Rows from block 11, named by matrix and row number. Each number is 128 + 24 x the weight over its row's rms, rounded and kept within 0 to 255. All counts start at 0. Numbers have three digits each. After the name is the row's rms in percent of the matrix's.
# fc2: first MLP down (model.blocks.11.ff1.fc2.weight, 128x336), inputs 136-203
fc2.66 102:150140125167079131176155124148145163132101127132126130169125094138155127108169101154117131122141122138107140166144157185146140144087119159131121123131135138149128113112167133121118111115091112104140151129
fc2.67 104:112076164154108168113133117119136144138140126122135179098131154125174108148112143144163138160135107173122170106105158133146132146186106124145109121125121129124112147149101136145112149106122121111106137140
fc2.68 095:171148148191126092100144108140135151112155116147138158144170121134121121089135110149106100153115107131104130124099094112175151121105136139106107154139131132127131117126111129136140103125143123105111116077
fc2.69 101:133143118118159148112126122111134140120144135071136149148142151134160093155087143162073137117121161141108132155125118118100125138100117133166142156135144103124117108140139123098059150123148169131105080123
fc2.70 105:160117149175111115123129142123112098109139164150193115146154129133103137106155117123111124147069105175144124090126147144155148101143125152138127122139192113108095160125094154111116100125179136142163114124
fc2.71 092:129110097167089139128145102121154175109133154164129114150127152150097148124117140157152131140168125160113111172107129153122158124152161133153144155087100140098151121090130075114140112113121111114150090137
fc2.72 104:097099139152126107136158118101143173146125119152136135123123132124142118101134105180133110149152101083091101140156092104100088165158088165110172141118130090126110134129115088143153096138126153141136119132
fc2.73 096:101148113115161156136127140145059134136143097106132133124151109110125120100127100098107133109163162140114120126102121170117157110102135165159145107125082100158143128126135114107124103141153129107104128139
fc2.74 099:078144141169148117091133129096154125105110106110118149167115077130116140147114153148139100126113124143123151136122108115106131124114119103110121146106136122091122087173183114154106087151098121103116103103
fc2.75 094:146115091146118137141145121134179155106165134095128107122129128138105094111154097100143103155157100101167135162132110131116121133159145123126138162111130141118126100146140167161128124126147154124099131152
fc2.76 108:153139090146160140185115144156098109104134094123119111057155131159098138126092148106137135146120168116140164153130113130114145097117138114083160167143108090105111082110131104097109100148113118150178147135
fc2.77 099:147129135125106145084130122086163106156136098161145115144099127151163133172096188165154094119182098146131111098099134156124109137110153120113147125124084144150124174148185130169098141137148100103122110122
fc2.78 108:141123115145154166165139159097087103122132122121116161137152127121143111112122129125123105157102138139151106129124122140149117115133158082126142082112139136123124134093130155142108122134165114153143075133
fc2.79 099:149127116161106133152119111115107154104105097131132091135142141113130136129095108117156108158172124106080146097148141099099119114134131126136103142102095128125082134124193176163086096129129090110115117155
fc2.80 100:183113113122083094138137113130159124151182118119148110121137154160098134092095141100127122131129136145103125130156103154148116131135142105133129133158074136095147110166089130094115132120157122088111118161
fc2.81 098:100113140122135140151126163107133135100129127156134167128127086118136140144121102135130109114147105151171101128127103121152086126099078117146141147140144100106111145149183132118101108124178132144125139087
fc2.82 094:131135151174121075112076188134124165149110121148111145098154139117095156145147156118151122119162098121129107122117100118133129108150117112124133135078144166169103106154080101166116106157173103130095116104
fc2.83 101:111135105147136140176143147127131134105128184114120155132122110151106152157122134137134138136142123103176131192120135110112131117126154096102130147139145155122115168137114118193152102101149112139141146129
fc2.84 098:129120126135144116149092144112153158123135110124089149162148133127132143117147098137132109117110168105124085150120102134099098122145108171136131117163122145095153120165106118083155168149180101113129131129
fc2.85 091:123126133100063154113106117138127114161138107106164123143129118130110100134109122107181111125155086138148098146149162142122116151086091140116141148127095109112150119141106136119101133127103163111177165092
fc2.86 096:178134139115130168095136138130127137111137163140123135161089153126115119107153131135079203143106096173166127111097185108120110141133117135167115133095093089109130129155077131140116117147099138125110110135
fc2.87 102:114104160130139098140154160131112102153163149098121129134107102156103163117153143101155117174138151151145151127082127152149122171126129139136138150144128104124139136121129073141151130134138143127099113102
fc2.88 104:119072121087127143126074116105105133131121150152129150144081097065104133123058158141137127129159126162132100125133113114080099121107099152106121125144120100137117105127063097165124105126087140146133110124
fc2.89 095:099137183166135134140114130139145114116133127103134149146098134121137118144092139180123122146129190156130141209153122114114172102117126111131140142111092141105125128163136099121107116094127127102086103128
fc2.90 099:060138113159144125147119143138158128131117115189132147122140120137129116080134107135128143145140081166112131127136114153107099085145115122134126117116155110090137122135144124098149147089118133158135133130
fc2.91 103:124126165125100142140151126113129141167145162156102085163101113176143110097156152163135156164126110165120123112095133123150096089104157128093115138151138126129069158145129130081094131109103135122158127078
fc2.92 100:144151106133153162129115114119127142140101139125114126138158067132142149117123146148098120112095109105141115068115154161161140120121147103128128157122156135178131144149124116129119087099130115172095119138
fc2.93 098:114106101150137093130124138116105109109097143127090140136127115158135107149125119155103112153119134121149179136072107146114097150098161135111117149134120123146136115112119149111167102135140127123135132106
fc2.94 103:128108175084110181096156120123090117123130095133143114127135114151154153123138081139116122097144184124122108147128143136137124099123101166155123173150132143125113115135111117148094144153149127158095102113
fc2.95 097:125135115135134133159160105148090087132154135155144165128117141115096135138120122083110095074145163114114125150103105103153164115062119121144111082147093175117130135118090129131144141123123161116126122099
fc2.96 106:125132136185104148128145144149124130134125139122112131131168123149106103136119104085114130095157097110099156141102126145124125142119090131109099098078084137132121114098106134160135179165110104097071160186
fc2.97 105:147117105101137125113117166121141077140123161100150086109106129147132142132136095100154157096137104087139146104122115099130128120115144105143126143179128160139117138110118142129116130132139108124137145126
fc2.98 092:111144084124124129152090143144129111141157105088172150109138105098160134162107138149071087182168111138112160094127131102133161117105129134138144123131106090148145122150138143147075159114135116105150110132
fc2.99 101:104128150126148104132121118166177104114135101156084126118122098127112123160157162124160097132066153097128155144151130152126179126124164168145176138156103108142082098148104124129159116114117106113128139099
fc2.100 105:109162162143150136081148146128154123126135126137147133106149110165163124134123170112135145126149117132098138078138136128138152146130150114153122119083134132157154090192126128133122097133120115083138090150
fc2.101 097:158152136117137109103150147133174132148133170134151135183110132112153107116113127103154108130088103135163120105125107159138177102119110109101126135118142184143146163114145149147134095124135118112072122120
fc2.102 097:106103108145150107114136119154117121139215142120175151119109125091115089095135105133144086116114150096097133117127112095145140117112117110173150151158180133113126108123095123124129116143122132130123170118
fc2.103 105:115089142125123126125135099139080175184151143158127122084082136097107109087112168139123174116157135100101096127130127126161137159111105135122101129092107133178088134114140144103087084130155157156155138097
fc2.104 101:092134141114169146148114163123147115123150148143146089131071142145103107138124141118132065157110108134086104089106169122090099138137159140162137147149159123068174117121154088153125142174117114113109141115
fc2.105 103:136113149133158153191140166104157081146130128130087125137117124132175103146092162152163095153114109120111139096133130087104164125100160117181138115153097141132129114142092091088146121167098087143156158136
fc2.106 099:127095072148122107120107071169121124117115130118107105178074170137160110132157142118139155122134117132139132173127110144120146090136104112146151162115096103130093139139107136152160157108080140123159088157